Weights of a small contrastive image-text model.
Model: 10.3M parameters, 48-pixel images, encoder arch regnet, encoder norm batchnorm, encoder activation silu, encoder depths [4, 4, 4, 4], encoder widths [64, 112, 192, 336], text encoder width 320, text encoder layers 7, text encoder norm layernorm, text encoder activation gelu.
Training: adamw at rate 0.00084, 7500 steps, batches of 256.
Data: trained on close-ups of made-up surfaces with and without defects, 101725 training examples.
Rows from block 13 of the image encoder, named by matrix and row number. Each number is 200 + 30 x the weight over its row's rms, rounded and kept within 0 to 999. All counts start at 0. After the name is the row's rms in percent of the matrix's.
# convs2: expand pointwise conv (encoder.blocks.13.convs.2.weight, 336x336x1x1), inputs 168-335
convs2.103,099,241,193,225,208,219,264,207,204,212,209,222,212,197,175,209,175,188,177,144,248,196,217,182,231,206,185,216,211,125,138,243,188,212,201,216,232,191,185,188,193,225,201,191,216,111,247,217,221,165,260,201,185,231,206,264,194,202,153,221,206,186,219,242,155,174,223,177,212,259,244,195,151,184,199,203,205,231,204,208,190,227,195,256,199,194,225,189,236,197,153,212,153,176,166,220,150,237,232,216,218,221,247,131,239,205,164,220,205,177,283,215,207,177,232,174,189,204,139,168,171,205,232,217,219,177,192,160,193,160,163,219,163,198,200,190,156,201,231,178,218,144,131,182,188,210,191,222,184,261,193,231,159,219,161,173,194,209,250,189,183,229,180,200,172,219,242,193,186
convs2.104,105,194,151,175,212,199,228,191,191,221,185,190,248,233,166,218,210,172,249,188,208,166,222,203,229,221,203,220,172,210,142,215,254,211,225,258,224,207,201,177,221,210,228,214,146,165,224,203,153,209,168,244,178,161,194,159,186,179,244,195,243,202,170,194,197,274,243,210,187,229,209,245,205,247,266,217,172,259,242,155,193,216,213,189,211,225,172,233,162,286,184,212,196,216,219,229,144,179,176,219,190,159,173,179,186,171,270,174,231,204,196,264,175,231,218,180,170,235,236,275,170,174,240,186,155,186,196,170,193,253,195,170,253,237,185,210,178,132,196,194,199,205,174,228,236,175,215,205,188,186,188,229,156,175,178,192,187,213,205,239,221,180,222,213,183,219,198,216,159
convs2.105,100,182,146,201,206,193,176,219,219,167,238,210,218,165,212,169,197,168,174,182,184,194,127,208,219,208,173,285,161,181,166,188,212,185,208,217,237,171,176,165,205,208,235,264,193,219,205,198,154,167,246,154,197,218,196,200,204,212,191,168,149,188,215,226,194,206,180,194,199,214,232,232,189,215,189,187,238,202,206,165,194,169,214,212,162,133,181,224,215,170,221,174,193,223,173,234,131,146,182,213,203,260,157,185,186,183,138,210,207,180,182,178,224,224,182,209,112,207,198,181,207,158,178,161,184,140,218,195,162,230,235,224,159,209,217,211,222,155,178,231,183,205,202,120,207,142,164,184,203,224,214,120,211,200,212,154,169,159,195,240,215,196,209,195,223,226,186,197,164
convs2.106,096,153,227,277,163,187,210,199,180,135,216,170,211,134,212,168,195,181,182,229,216,189,231,225,179,195,190,189,165,221,269,200,205,179,203,132,185,235,162,160,129,222,173,142,187,224,193,168,149,187,189,175,224,164,212,174,194,203,199,204,192,193,215,215,217,200,156,199,149,162,210,177,235,257,226,255,235,208,263,226,216,217,219,192,196,192,213,184,219,173,168,210,253,187,222,164,225,236,202,211,186,172,226,133,184,152,208,195,188,188,177,159,165,201,206,212,177,213,203,217,181,177,178,192,243,211,209,264,179,231,193,163,158,149,212,222,139,202,193,171,179,148,170,223,149,202,181,156,172,199,184,224,203,201,171,206,219,171,203,200,213,195,210,222,242,148,172,198,214
convs2.107,104,197,232,222,256,215,194,246,214,216,237,201,208,194,220,202,223,148,199,211,202,230,252,277,249,219,248,222,211,191,238,221,178,164,189,170,199,240,149,155,176,212,168,136,185,215,237,155,223,204,203,198,230,231,186,255,174,245,200,267,262,189,174,216,219,200,209,214,138,185,232,202,222,185,207,226,211,264,207,167,176,182,193,224,182,205,138,202,180,189,159,166,162,228,200,263,203,196,196,234,179,200,195,213,223,193,185,258,185,177,193,218,196,187,180,144,128,199,189,180,167,189,175,203,165,213,160,240,241,270,186,219,237,206,178,207,223,166,143,213,173,208,217,199,127,249,181,160,190,220,240,226,240,198,158,205,164,216,297,146,160,189,196,202,188,171,175,172,188
convs2.190,090,215,136,152,180,237,210,173,224,170,100,173,178,227,219,226,193,192,187,219,184,155,231,173,198,189,174,171,224,237,194,181,211,183,172,274,201,158,249,165,160,221,209,248,231,194,167,185,275,209,136,221,134,203,203,165,151,215,158,201,160,182,159,202,164,175,257,192,212,252,199,197,186,232,192,143,112,188,172,181,211,181,207,141,201,194,241,200,249,213,179,200,204,200,152,208,167,158,171,202,183,172,215,159,243,174,137,213,199,190,176,234,206,199,133,185,214,224,195,209,178,201,181,198,234,187,204,179,215,187,166,153,170,202,214,213,172,193,186,187,216,199,148,213,215,242,199,275,153,183,182,239,213,190,255,242,210,178,177,206,164,216,176,161,171,229,183,186,194
convs2.191,107,230,172,136,197,258,257,157,218,222,244,242,199,199,201,224,183,174,188,211,238,212,164,161,170,194,148,212,153,196,225,176,225,182,164,184,191,205,188,193,167,181,226,136,185,198,247,241,184,210,172,192,204,137,152,180,244,157,226,198,173,204,194,193,195,251,252,181,185,225,265,218,203,231,228,191,212,229,244,183,241,200,247,154,200,157,249,192,200,232,220,244,187,217,208,213,212,182,219,185,216,240,228,222,171,175,204,192,196,224,166,221,167,261,193,196,208,270,225,245,211,182,218,130,167,105,199,215,164,177,214,193,215,172,199,213,174,245,167,172,187,200,186,185,186,186,196,154,211,181,204,216,154,264,137,190,266,241,180,185,191,156,198,225,154,167,154,191,172
convs2.192,094,201,233,168,155,267,169,234,175,199,215,233,217,208,194,189,158,167,210,217,148,171,206,159,158,228,166,202,216,159,211,182,234,194,232,212,203,216,198,203,201,178,180,178,184,211,208,206,193,207,194,170,177,232,160,212,159,196,217,186,144,199,201,252,170,224,190,252,269,204,202,245,174,208,229,188,240,196,193,231,226,198,238,186,187,181,160,221,225,217,198,183,220,201,197,193,221,182,182,201,189,248,193,196,179,201,187,221,209,196,199,191,187,168,205,203,242,231,247,201,238,171,221,197,141,169,183,234,205,168,204,179,186,132,206,197,167,195,266,219,215,194,246,165,195,127,209,167,193,221,153,188,207,151,185,184,233,184,200,143,175,198,153,243,236,137,246,232,252
convs2.193,103,221,221,215,200,214,234,238,267,173,218,244,210,166,242,127,186,239,186,203,160,197,196,286,173,216,216,183,227,198,274,245,211,221,238,170,217,242,189,175,168,222,170,236,186,222,153,171,219,216,199,177,241,196,171,155,155,209,201,195,221,130,205,163,183,218,247,209,214,190,179,184,284,207,204,155,174,250,189,272,129,181,210,203,211,225,222,228,175,237,274,240,214,236,290,185,263,195,209,207,212,163,181,225,200,202,207,231,160,191,204,194,219,189,208,235,241,209,239,218,213,210,227,241,241,212,191,208,227,237,238,149,155,213,273,194,277,211,231,233,192,248,215,226,234,222,160,180,210,159,210,167,230,169,203,197,180,179,219,196,193,212,224,232,227,231,166,207,239
convs2.194,100,143,150,193,198,219,203,167,206,194,199,206,206,196,180,206,268,154,178,168,197,211,158,182,246,232,203,217,204,251,222,191,207,158,174,152,171,214,182,165,234,161,226,200,241,156,174,205,225,187,219,233,202,194,185,192,219,127,195,233,204,169,151,152,178,170,149,238,284,187,173,173,147,178,156,177,130,175,183,205,217,197,184,147,232,198,167,241,175,146,154,138,205,226,223,183,182,219,204,201,206,199,243,150,214,176,172,205,205,203,197,165,183,168,200,187,191,243,160,233,230,153,210,156,229,172,143,242,166,259,138,224,120,194,234,159,228,204,272,168,160,192,195,166,209,200,220,160,212,173,183,274,229,157,226,176,191,236,194,203,201,208,218,200,217,213,212,201,167
convs2.195,107,243,162,198,200,216,196,214,202,200,192,232,167,178,193,246,137,193,178,154,228,220,178,234,251,177,160,178,182,225,241,222,263,210,183,237,202,211,186,222,251,204,168,195,172,180,163,176,266,164,175,158,222,248,214,179,153,236,240,200,220,187,138,214,173,210,216,174,225,241,192,251,201,188,202,198,180,221,220,178,216,206,228,194,192,192,234,228,209,228,203,202,210,196,224,175,227,260,192,194,259,229,174,187,203,195,251,170,212,198,206,196,245,218,275,200,210,183,206,222,194,189,265,196,210,229,241,183,197,171,214,179,192,191,214,235,189,232,219,194,199,173,243,194,235,231,247,183,240,259,268,274,207,210,189,198,253,210,181,182,202,179,203,240,252,224,208,219,233
convs2.196,101,193,202,212,196,166,251,235,219,196,177,212,118,229,182,233,190,202,194,223,212,204,210,203,225,157,206,188,217,227,190,179,195,190,215,202,252,221,197,216,222,229,170,216,223,170,213,179,229,197,201,205,233,269,192,242,194,175,217,208,199,202,150,277,203,129,188,200,269,247,189,199,137,205,216,229,238,210,218,191,194,207,176,138,230,200,197,226,203,153,172,242,161,229,185,153,221,225,173,224,137,215,216,136,154,220,281,142,221,186,211,243,195,153,247,215,153,194,203,218,169,210,191,233,190,169,164,190,171,203,150,239,219,204,204,212,144,186,204,233,180,239,198,187,168,209,204,207,197,197,175,177,213,178,190,163,227,214,214,238,199,231,286,181,156,154,174,244,229
convs2.197,098,212,159,222,163,223,196,178,218,213,190,159,193,191,182,191,153,190,172,159,231,234,234,176,220,236,262,187,215,177,209,217,224,168,245,243,191,200,257,205,155,190,213,198,264,152,186,215,272,192,157,189,214,256,159,204,199,207,152,221,180,166,198,194,193,182,223,178,217,198,227,215,215,227,221,214,197,194,219,173,223,233,150,188,227,187,184,170,224,171,158,201,239,253,188,132,128,201,187,193,263,212,208,206,201,186,220,203,205,219,228,248,182,170,226,217,198,211,155,193,217,208,180,181,142,203,192,183,228,225,187,170,164,163,191,208,200,156,189,200,190,212,291,162,198,148,173,147,291,212,186,179,152,229,183,224,149,245,219,194,235,205,192,128,213,182,191,229,231
convs2.198,097,197,190,157,221,168,215,169,205,176,188,251,244,145,183,154,215,165,205,200,197,219,199,186,197,167,234,257,199,201,205,202,186,150,228,128,154,178,149,212,181,189,184,175,193,166,189,168,216,211,153,262,204,232,237,167,220,233,214,217,211,175,265,207,252,138,151,176,221,173,165,219,190,176,170,211,206,200,224,155,243,186,201,229,198,166,209,215,206,206,201,178,186,215,185,250,235,244,210,237,193,235,193,177,213,199,178,249,212,247,147,230,218,199,197,250,225,217,221,186,232,181,170,165,175,257,176,166,193,167,248,158,136,173,214,140,235,249,220,135,228,180,269,208,175,198,194,159,175,215,200,207,175,193,236,176,168,185,194,188,192,203,166,174,263,153,232,218,191
convs2.199,098,217,176,190,244,223,196,184,194,226,224,188,170,205,228,221,158,170,189,191,199,144,194,176,197,177,226,186,248,225,185,200,186,208,210,230,165,228,181,211,173,208,188,178,200,213,227,220,203,222,216,184,172,222,220,183,245,258,180,238,144,218,217,216,208,185,166,149,200,246,243,252,185,195,249,176,201,185,227,211,197,219,181,234,200,181,166,223,232,173,231,208,195,224,202,197,215,167,186,220,168,172,199,187,218,228,267,127,184,215,188,168,257,227,219,287,242,200,160,202,232,161,257,251,149,167,214,229,207,155,175,213,150,165,192,198,217,230,182,205,260,271,189,214,217,178,217,204,207,193,174,249,220,235,218,188,196,166,211,207,215,213,197,218,173,153,203,234,182
convs2.200,102,178,235,242,224,202,241,212,162,188,193,188,215,237,195,211,190,233,176,225,217,193,180,197,206,208,180,241,190,209,166,175,235,232,175,248,198,225,247,226,182,195,202,220,206,173,190,234,229,164,204,188,212,165,213,162,180,172,187,166,178,235,192,194,179,252,148,160,221,169,225,271,215,221,165,183,162,238,216,152,178,177,198,209,201,212,190,161,197,199,157,193,254,200,199,248,165,166,191,200,167,213,201,229,160,195,166,263,144,191,137,198,208,177,193,177,208,240,195,227,116,206,210,222,243,210,244,158,199,198,172,257,221,202,224,204,215,226,228,181,204,196,213,196,219,175,243,269,239,197,180,230,208,177,160,151,161,187,233,248,205,188,240,234,205,223,202,228,242
convs2.201,097,143,207,226,215,153,233,188,228,209,189,181,206,246,225,177,225,210,209,134,247,193,166,209,186,186,178,202,211,184,164,165,216,213,206,223,207,184,207,234,216,272,266,268,197,180,202,248,245,224,244,172,165,188,229,178,169,208,163,169,202,210,208,224,209,155,206,193,209,185,202,159,229,153,198,204,139,213,188,201,221,213,191,240,176,209,220,184,166,207,167,207,216,247,273,234,209,215,204,216,199,184,208,223,186,221,225,262,195,166,235,189,158,157,223,223,189,170,141,188,152,216,165,154,210,187,145,143,214,192,162,178,218,262,225,214,171,202,196,239,168,225,175,200,197,171,224,254,169,189,204,161,261,162,202,196,210,204,187,217,242,169,201,189,190,226,226,150,198
convs2.202,100,226,122,172,204,187,221,136,221,184,196,189,205,210,207,250,195,171,197,212,142,166,213,163,216,182,238,190,247,234,207,185,224,156,153,195,149,215,175,189,220,139,164,142,166,214,164,167,204,201,185,190,162,221,192,177,207,220,184,207,166,164,198,145,214,254,219,227,210,193,175,155,203,215,232,192,223,199,226,235,183,230,164,237,185,149,178,178,230,205,260,199,176,226,218,215,249,239,178,170,152,243,199,202,197,235,179,219,139,208,199,196,188,208,206,210,157,220,254,183,154,211,211,256,189,171,226,204,169,175,164,214,150,150,202,197,194,226,179,168,212,243,200,179,163,188,190,158,247,160,207,210,202,178,239,220,221,197,197,171,237,183,229,235,181,206,184,194,228
convs2.203,104,198,155,229,220,190,143,183,242,170,253,199,235,206,174,155,196,217,194,218,194,171,216,251,153,234,219,234,167,266,204,250,189,236,252,165,178,201,188,169,220,181,192,147,172,164,206,188,170,194,228,261,189,183,172,180,141,230,223,190,174,205,271,198,196,221,185,214,225,226,210,239,180,239,237,273,234,148,253,199,254,238,199,160,216,198,171,238,192,184,221,202,212,172,210,148,213,209,197,195,200,215,160,152,215,160,189,237,214,171,156,235,192,251,210,217,255,174,251,234,230,184,210,204,161,202,189,159,236,189,257,182,188,119,176,190,219,181,240,148,170,195,227,195,192,187,181,189,160,167,198,174,234,245,161,212,184,205,184,180,197,153,151,169,217,217,184,145,157
convs2.204,098,190,190,212,213,177,176,208,175,218,202,228,224,191,197,198,151,171,158,213,129,179,205,204,128,165,159,170,188,202,262,156,271,188,181,175,194,192,160,212,240,156,207,197,193,178,185,136,143,186,208,151,202,205,191,184,204,190,215,183,158,187,160,213,225,288,227,218,197,231,196,206,267,249,160,161,208,219,183,131,159,189,199,162,229,211,249,211,168,228,237,253,216,213,189,163,280,178,204,226,186,176,177,214,282,191,226,197,200,249,171,209,178,145,225,179,229,178,218,195,184,243,149,171,204,243,206,195,238,160,187,185,186,215,242,212,207,216,187,222,169,249,195,226,236,140,176,182,172,220,199,226,208,180,245,231,217,177,205,208,203,196,160,201,196,184,158,160,230
convs2.205,097,177,206,203,182,229,204,199,165,207,185,194,215,166,154,125,186,237,202,203,231,202,161,166,176,209,160,151,223,216,234,245,203,209,212,210,245,164,202,217,213,239,171,254,152,212,220,170,145,211,203,200,178,191,152,233,168,200,193,177,182,205,210,211,157,152,197,178,146,128,165,185,235,161,225,242,191,139,211,211,137,211,160,189,146,199,198,177,246,260,186,199,240,180,183,201,210,239,190,201,216,163,165,219,230,200,212,190,210,131,224,211,186,176,248,219,258,176,262,182,197,228,129,164,198,248,222,249,186,193,216,162,231,182,188,243,208,214,165,131,186,196,194,245,216,214,168,148,227,245,148,158,160,160,160,222,182,236,202,234,183,235,223,172,120,187,203,219,182
convs2.206,099,204,191,183,250,224,182,206,201,145,208,171,197,229,235,172,210,182,204,173,225,190,175,210,187,172,179,203,184,195,228,208,145,239,183,241,226,166,284,232,242,189,199,262,180,215,214,247,267,186,154,206,255,218,213,202,223,203,164,130,146,203,171,243,189,132,158,167,185,153,207,174,233,190,226,221,206,219,206,187,210,208,213,212,234,233,231,213,205,256,248,218,299,241,209,169,232,156,228,193,182,209,200,173,184,241,180,284,215,185,157,265,192,215,193,220,188,172,194,228,202,209,190,163,156,177,190,222,194,147,154,205,195,182,213,245,218,233,170,179,234,223,195,185,173,190,210,173,203,167,147,169,148,199,225,202,178,203,190,246,221,199,237,169,213,227,161,144,194
convs2.207,099,178,188,169,222,269,266,216,164,169,217,148,192,221,170,208,166,222,197,206,184,176,201,163,233,168,190,259,166,171,227,233,204,216,183,184,203,228,194,223,212,198,138,166,171,181,203,189,202,186,155,213,209,184,143,161,264,188,192,223,239,245,165,203,237,258,237,205,184,183,253,208,226,212,223,198,200,163,203,211,219,262,226,190,128,222,290,161,216,188,148,219,187,166,162,238,156,161,169,214,229,228,192,185,241,173,157,186,195,236,198,202,171,165,196,212,229,203,233,208,236,231,193,209,207,200,223,188,202,239,254,255,252,193,189,217,182,178,136,207,170,220,160,115,154,214,216,202,189,248,244,216,227,240,154,196,229,163,253,171,151,199,191,195,195,203,200,212,165
convs2.208,101,246,227,178,219,212,167,251,255,223,189,217,200,156,208,231,182,240,218,166,218,205,199,174,277,167,224,176,200,195,203,169,216,182,184,184,218,178,149,177,197,185,192,228,226,199,217,197,210,185,274,209,173,255,231,156,212,190,176,200,179,215,141,235,215,231,186,235,187,228,194,224,168,233,254,230,251,222,222,142,212,207,205,168,184,191,134,228,212,180,207,217,185,205,225,137,173,204,175,212,197,196,207,190,183,228,239,172,193,206,195,198,226,197,217,192,197,178,209,196,207,214,250,221,182,181,150,170,191,139,212,230,192,171,169,187,203,192,226,201,225,203,188,194,215,185,201,209,181,197,220,254,164,196,183,178,278,206,196,147,163,169,183,254,240,151,183,142,182
convs2.209,103,184,233,223,192,228,180,245,193,167,192,167,193,154,242,203,132,216,208,176,164,187,209,204,220,193,234,193,205,197,218,232,216,235,182,229,206,182,177,208,219,202,167,267,230,210,170,166,185,250,202,204,192,184,208,183,223,172,249,183,220,130,164,166,225,221,207,219,239,162,185,223,192,193,201,218,233,225,210,211,219,247,189,164,207,177,172,244,188,246,292,250,252,279,255,207,328,172,184,257,162,149,143,213,214,236,204,198,256,222,198,210,219,253,215,202,223,213,298,248,231,171,219,154,245,217,216,197,232,222,213,227,200,186,212,184,186,184,178,216,194,229,210,193,187,194,171,247,221,174,213,176,204,171,222,223,218,181,229,203,207,224,217,199,214,232,220,194,224
convs2.210,100,176,241,263,220,218,184,248,171,177,143,150,209,250,202,217,226,174,210,168,206,226,210,189,228,231,200,195,199,148,129,192,212,180,162,202,176,168,179,147,233,178,203,164,169,231,148,189,220,211,194,201,197,207,172,152,159,190,196,214,206,212,162,191,186,191,230,194,113,148,231,218,225,155,206,223,197,182,178,197,144,245,210,200,189,207,169,219,162,255,224,169,220,184,208,234,257,142,186,210,190,191,158,232,174,162,190,213,203,195,166,197,205,193,196,206,154,185,199,235,158,245,167,245,218,202,175,173,220,257,157,177,232,229,177,206,197,183,239,173,196,173,203,224,187,234,176,177,206,217,226,246,213,196,179,198,191,190,217,216,141,168,190,206,188,226,180,134,251
convs2.211,091,196,125,210,189,209,222,193,162,232,191,191,192,213,180,216,269,205,233,202,224,200,186,223,163,197,216,225,204,259,217,197,201,217,213,193,221,204,235,186,186,249,281,242,177,162,227,216,275,146,222,167,189,214,207,233,250,219,158,175,138,188,242,181,158,165,186,205,190,211,203,159,168,223,182,194,202,185,212,229,197,222,161,225,173,170,181,201,230,254,209,194,200,275,210,195,247,160,176,171,212,178,222,229,222,188,182,249,213,210,171,212,176,244,161,214,165,195,239,186,235,135,204,182,205,169,234,187,178,178,191,224,150,205,212,210,171,235,204,207,199,236,229,188,246,164,165,268,242,173,170,184,194,190,252,238,173,209,219,212,184,205,178,200,166,222,209,228,171
convs2.212,097,233,162,124,184,199,201,239,147,175,220,258,184,192,173,226,173,218,201,221,155,114,184,177,247,155,166,222,197,177,196,158,198,237,215,160,216,220,215,184,186,176,180,223,188,201,211,226,184,221,171,192,183,178,178,173,238,276,159,209,180,201,242,211,195,201,228,235,156,222,117,153,188,176,183,260,244,171,191,216,240,197,244,199,191,195,198,189,216,201,225,194,195,211,158,182,216,249,203,192,194,188,191,204,183,212,216,151,185,221,191,175,177,210,243,226,213,220,221,189,223,209,236,274,224,150,212,199,195,269,197,236,174,147,197,175,221,237,173,151,239,225,163,231,243,154,234,230,164,178,188,175,240,210,193,217,200,212,210,230,271,183,181,213,195,165,195,218,190
convs2.213,105,162,260,164,214,303,210,234,203,164,156,164,203,212,180,168,226,179,186,196,197,204,232,270,182,206,207,170,274,216,212,223,198,160,241,134,182,250,150,182,170,187,213,188,143,280,211,169,178,152,201,211,196,191,152,187,180,173,238,200,189,166,194,217,218,207,224,219,227,205,254,246,154,247,226,207,217,246,205,185,220,193,237,160,149,250,206,231,178,271,239,170,194,224,234,231,227,192,217,172,196,191,175,211,189,180,221,172,229,187,183,196,199,188,212,210,221,221,209,228,205,265,204,150,192,197,190,236,236,219,203,178,204,160,189,199,186,261,214,198,160,190,198,211,200,198,176,234,216,202,211,195,209,203,148,206,153,202,136,221,187,162,217,238,226,251,232,193,239
convs2.214,097,190,124,145,235,241,185,160,230,214,248,169,175,199,200,220,256,197,202,167,219,205,189,246,176,213,230,215,177,160,197,148,167,221,254,216,217,197,172,165,219,165,221,204,249,162,203,193,226,160,167,239,200,210,219,168,217,181,142,211,222,179,182,195,207,235,182,207,177,223,215,229,161,233,228,247,196,228,224,240,218,211,185,151,197,179,212,189,222,194,257,178,217,174,174,151,214,151,202,199,232,239,163,146,162,237,174,136,189,215,218,245,213,209,187,152,196,214,233,286,232,226,240,172,182,163,217,176,215,158,161,263,130,152,243,175,220,171,252,155,223,188,264,177,175,192,160,189,218,206,226,204,187,187,176,190,208,227,197,205,228,218,200,208,219,171,202,182,181
convs2.215,100,189,203,234,192,239,202,200,200,220,178,185,218,187,213,125,208,223,202,286,248,229,165,163,211,235,202,249,215,158,202,185,223,167,244,188,207,197,195,183,168,255,198,204,181,266,234,282,208,223,212,210,152,136,235,155,217,246,274,211,273,218,242,150,220,154,205,177,233,219,255,199,219,216,187,219,207,207,201,197,157,202,223,240,211,181,140,220,181,169,212,161,207,197,178,225,190,227,221,212,238,196,247,192,202,188,184,186,212,165,147,183,182,228,163,181,202,212,183,198,167,220,204,129,248,186,192,220,200,188,237,172,186,252,211,214,235,149,211,242,202,230,219,221,176,222,224,216,190,212,215,231,204,245,193,153,218,196,181,246,182,204,232,148,163,176,186,142,195
convs2.216,097,151,226,202,173,196,243,208,201,177,151,199,183,278,220,215,273,188,155,147,238,205,232,165,202,237,189,189,183,193,182,189,169,182,172,224,211,187,192,139,208,211,184,203,178,194,186,219,173,132,247,250,207,196,194,186,179,163,210,221,231,190,187,183,175,195,219,172,146,177,237,175,229,209,234,199,209,182,207,209,244,175,218,223,130,203,213,194,145,159,110,160,231,199,172,224,152,230,208,250,194,225,221,207,205,166,181,236,257,212,148,202,192,179,181,207,199,171,209,183,188,224,208,188,235,164,175,145,197,223,218,228,233,176,158,212,176,233,205,203,184,234,135,145,193,238,155,235,160,239,187,185,180,193,171,212,223,163,176,204,166,168,174,151,176,227,216,164,193
convs2.217,091,198,167,160,227,161,272,187,214,205,240,169,255,230,195,175,230,211,212,128,173,229,185,179,185,190,213,249,216,228,208,156,205,227,175,277,193,199,198,230,241,275,270,206,157,170,183,207,211,162,221,183,185,166,196,177,182,230,197,216,189,193,122,192,226,190,193,202,204,237,194,195,228,167,186,161,213,198,232,163,186,202,224,181,227,220,184,218,164,234,210,254,172,227,205,205,199,219,275,231,195,200,238,197,246,159,184,211,215,196,198,199,186,227,184,185,223,193,177,173,179,196,227,196,176,206,198,187,220,211,187,183,253,178,201,269,163,226,174,205,176,180,138,245,186,249,188,240,213,172,183,171,239,136,182,231,170,199,234,197,193,183,204,185,184,202,202,234,151
convs2.218,104,215,210,203,215,180,211,151,167,217,226,193,257,219,252,191,217,188,210,225,180,171,234,226,165,199,180,199,189,200,147,201,192,228,190,218,195,173,183,172,166,222,183,256,180,197,209,256,143,150,201,180,185,206,183,233,177,271,163,241,135,166,214,168,166,295,223,216,197,250,176,206,193,226,210,216,204,191,215,160,147,213,223,252,177,137,246,214,224,221,198,179,241,173,243,153,226,201,200,195,247,216,210,187,190,215,265,142,227,189,233,194,226,267,195,171,226,204,212,211,230,153,193,150,164,214,152,186,199,173,237,186,186,150,246,171,221,244,170,170,227,227,199,235,234,164,208,224,153,188,183,222,283,208,183,166,249,197,169,199,194,193,232,229,170,184,174,195,226
convs2.219,108,199,209,237,200,169,132,210,162,186,140,193,228,213,170,199,173,195,166,141,180,192,205,209,213,216,211,228,211,202,212,245,231,181,164,244,205,214,236,283,232,170,143,171,200,167,128,199,172,196,189,183,234,158,164,186,219,228,147,200,193,199,161,192,164,178,206,156,193,146,119,205,231,172,143,142,186,205,192,198,181,156,196,219,233,161,192,177,265,176,165,214,193,138,169,217,180,245,187,202,220,171,186,186,208,162,230,211,244,174,250,172,186,223,196,158,217,242,159,203,174,178,201,211,170,229,223,198,202,194,228,218,192,171,232,168,236,200,193,237,211,229,205,157,165,175,217,178,227,180,209,166,239,126,168,171,157,164,183,195,228,214,181,187,192,227,203,208,225
convs2.220,096,179,189,181,230,209,172,181,186,241,186,229,247,197,259,204,170,185,160,144,185,222,202,274,239,233,182,179,209,212,213,207,229,186,181,189,179,246,196,192,226,180,211,160,218,176,186,210,169,203,165,224,234,204,181,197,232,189,192,218,205,227,197,205,233,289,225,204,176,219,255,225,240,146,195,157,110,287,189,137,239,214,238,227,184,217,234,216,190,138,124,211,187,138,185,176,234,221,199,235,185,157,184,198,233,209,184,177,176,197,192,253,235,185,207,181,190,214,185,157,199,178,168,203,183,212,197,237,194,184,161,170,170,222,193,221,220,203,210,245,193,199,167,230,211,202,202,207,269,227,246,243,177,246,188,259,217,219,179,198,219,221,174,218,163,183,185,193,200
convs2.221,102,184,210,208,201,203,214,224,198,165,276,221,166,187,226,206,139,206,172,251,182,202,174,202,175,225,200,161,190,215,194,216,143,142,224,201,169,156,195,205,189,178,185,217,182,160,185,196,245,174,229,183,190,270,205,287,172,280,190,197,179,170,258,208,170,179,206,197,193,244,180,178,180,237,192,234,207,146,189,246,193,218,211,158,191,172,187,194,189,224,260,260,200,208,212,180,195,157,184,228,204,197,203,186,214,194,215,199,191,187,246,230,230,212,164,264,154,185,218,224,208,239,190,178,224,134,177,219,181,165,187,153,193,181,188,200,225,175,202,249,255,225,274,242,235,142,179,187,125,154,139,145,260,202,187,199,190,168,214,167,205,180,223,226,203,173,163,181,216
convs2.222,101,225,183,163,186,248,205,187,198,205,155,196,201,143,170,223,237,202,158,169,182,152,161,242,146,224,199,158,210,173,215,211,189,225,209,157,139,196,193,128,206,227,214,228,202,176,203,169,187,149,213,226,212,255,186,204,162,206,169,194,270,186,147,164,167,187,163,201,214,228,182,230,192,208,134,100,136,200,196,206,172,196,186,239,167,170,242,196,262,176,201,188,181,195,209,193,142,186,119,239,154,205,217,207,178,215,238,197,188,198,290,236,182,157,147,185,201,203,201,218,178,208,154,185,230,207,216,215,198,164,154,195,164,180,200,173,216,180,171,236,201,182,187,185,250,172,229,213,177,183,196,226,241,226,154,186,216,217,211,188,148,177,191,246,197,164,199,181,207
convs2.223,105,262,202,170,182,214,200,204,206,202,233,175,173,195,212,181,206,217,212,226,180,209,168,177,202,166,200,197,198,168,181,178,203,211,172,202,157,220,216,142,161,153,208,168,168,219,148,204,228,244,197,193,192,195,197,225,215,250,180,176,168,188,201,165,151,197,181,229,165,222,226,166,218,223,186,191,184,176,221,198,224,195,196,228,154,163,210,131,230,209,168,164,203,158,187,233,135,228,215,200,195,192,132,220,184,177,173,186,177,196,204,216,149,216,216,171,165,184,174,180,207,176,196,147,208,159,167,171,232,165,179,232,134,171,269,189,223,200,138,175,243,207,170,198,193,193,224,222,177,220,215,207,202,239,224,184,174,168,211,219,179,260,234,223,250,234,142,134,224
convs2.224,101,203,159,161,216,198,253,216,198,214,245,199,207,200,243,212,209,226,182,213,160,153,227,191,252,206,195,167,148,215,258,226,218,124,183,189,241,188,160,263,186,182,219,171,208,175,172,160,227,174,142,161,180,233,210,250,167,239,161,232,160,240,204,193,166,147,223,222,146,173,222,159,178,230,231,229,231,174,206,166,190,195,155,155,203,177,264,201,159,208,253,209,249,235,214,224,261,189,154,241,171,203,218,199,189,221,216,228,224,176,235,205,213,217,208,171,211,210,180,177,155,178,156,201,231,148,215,183,213,167,217,201,203,252,221,241,196,178,211,180,186,214,259,221,222,203,186,207,206,213,209,226,198,237,201,229,197,195,185,194,213,223,209,226,202,163,209,200,108
convs2.225,107,234,247,205,183,208,212,204,211,231,208,239,221,138,234,214,207,231,179,190,214,251,264,174,236,236,249,180,166,191,177,213,214,141,171,173,220,213,202,198,156,143,155,151,264,224,208,165,206,169,194,212,205,204,252,152,262,211,209,210,245,186,199,171,220,201,177,156,168,206,108,232,257,200,161,234,209,225,196,194,151,221,168,194,152,283,119,163,170,162,203,211,190,208,178,197,223,218,246,216,242,185,171,199,216,208,169,239,166,215,198,214,213,179,184,174,254,142,202,192,185,160,217,196,156,221,206,173,194,206,153,170,203,191,161,244,218,170,193,235,200,221,202,206,176,212,184,201,174,223,221,227,172,200,182,207,176,209,185,137,224,191,167,215,285,215,201,181,214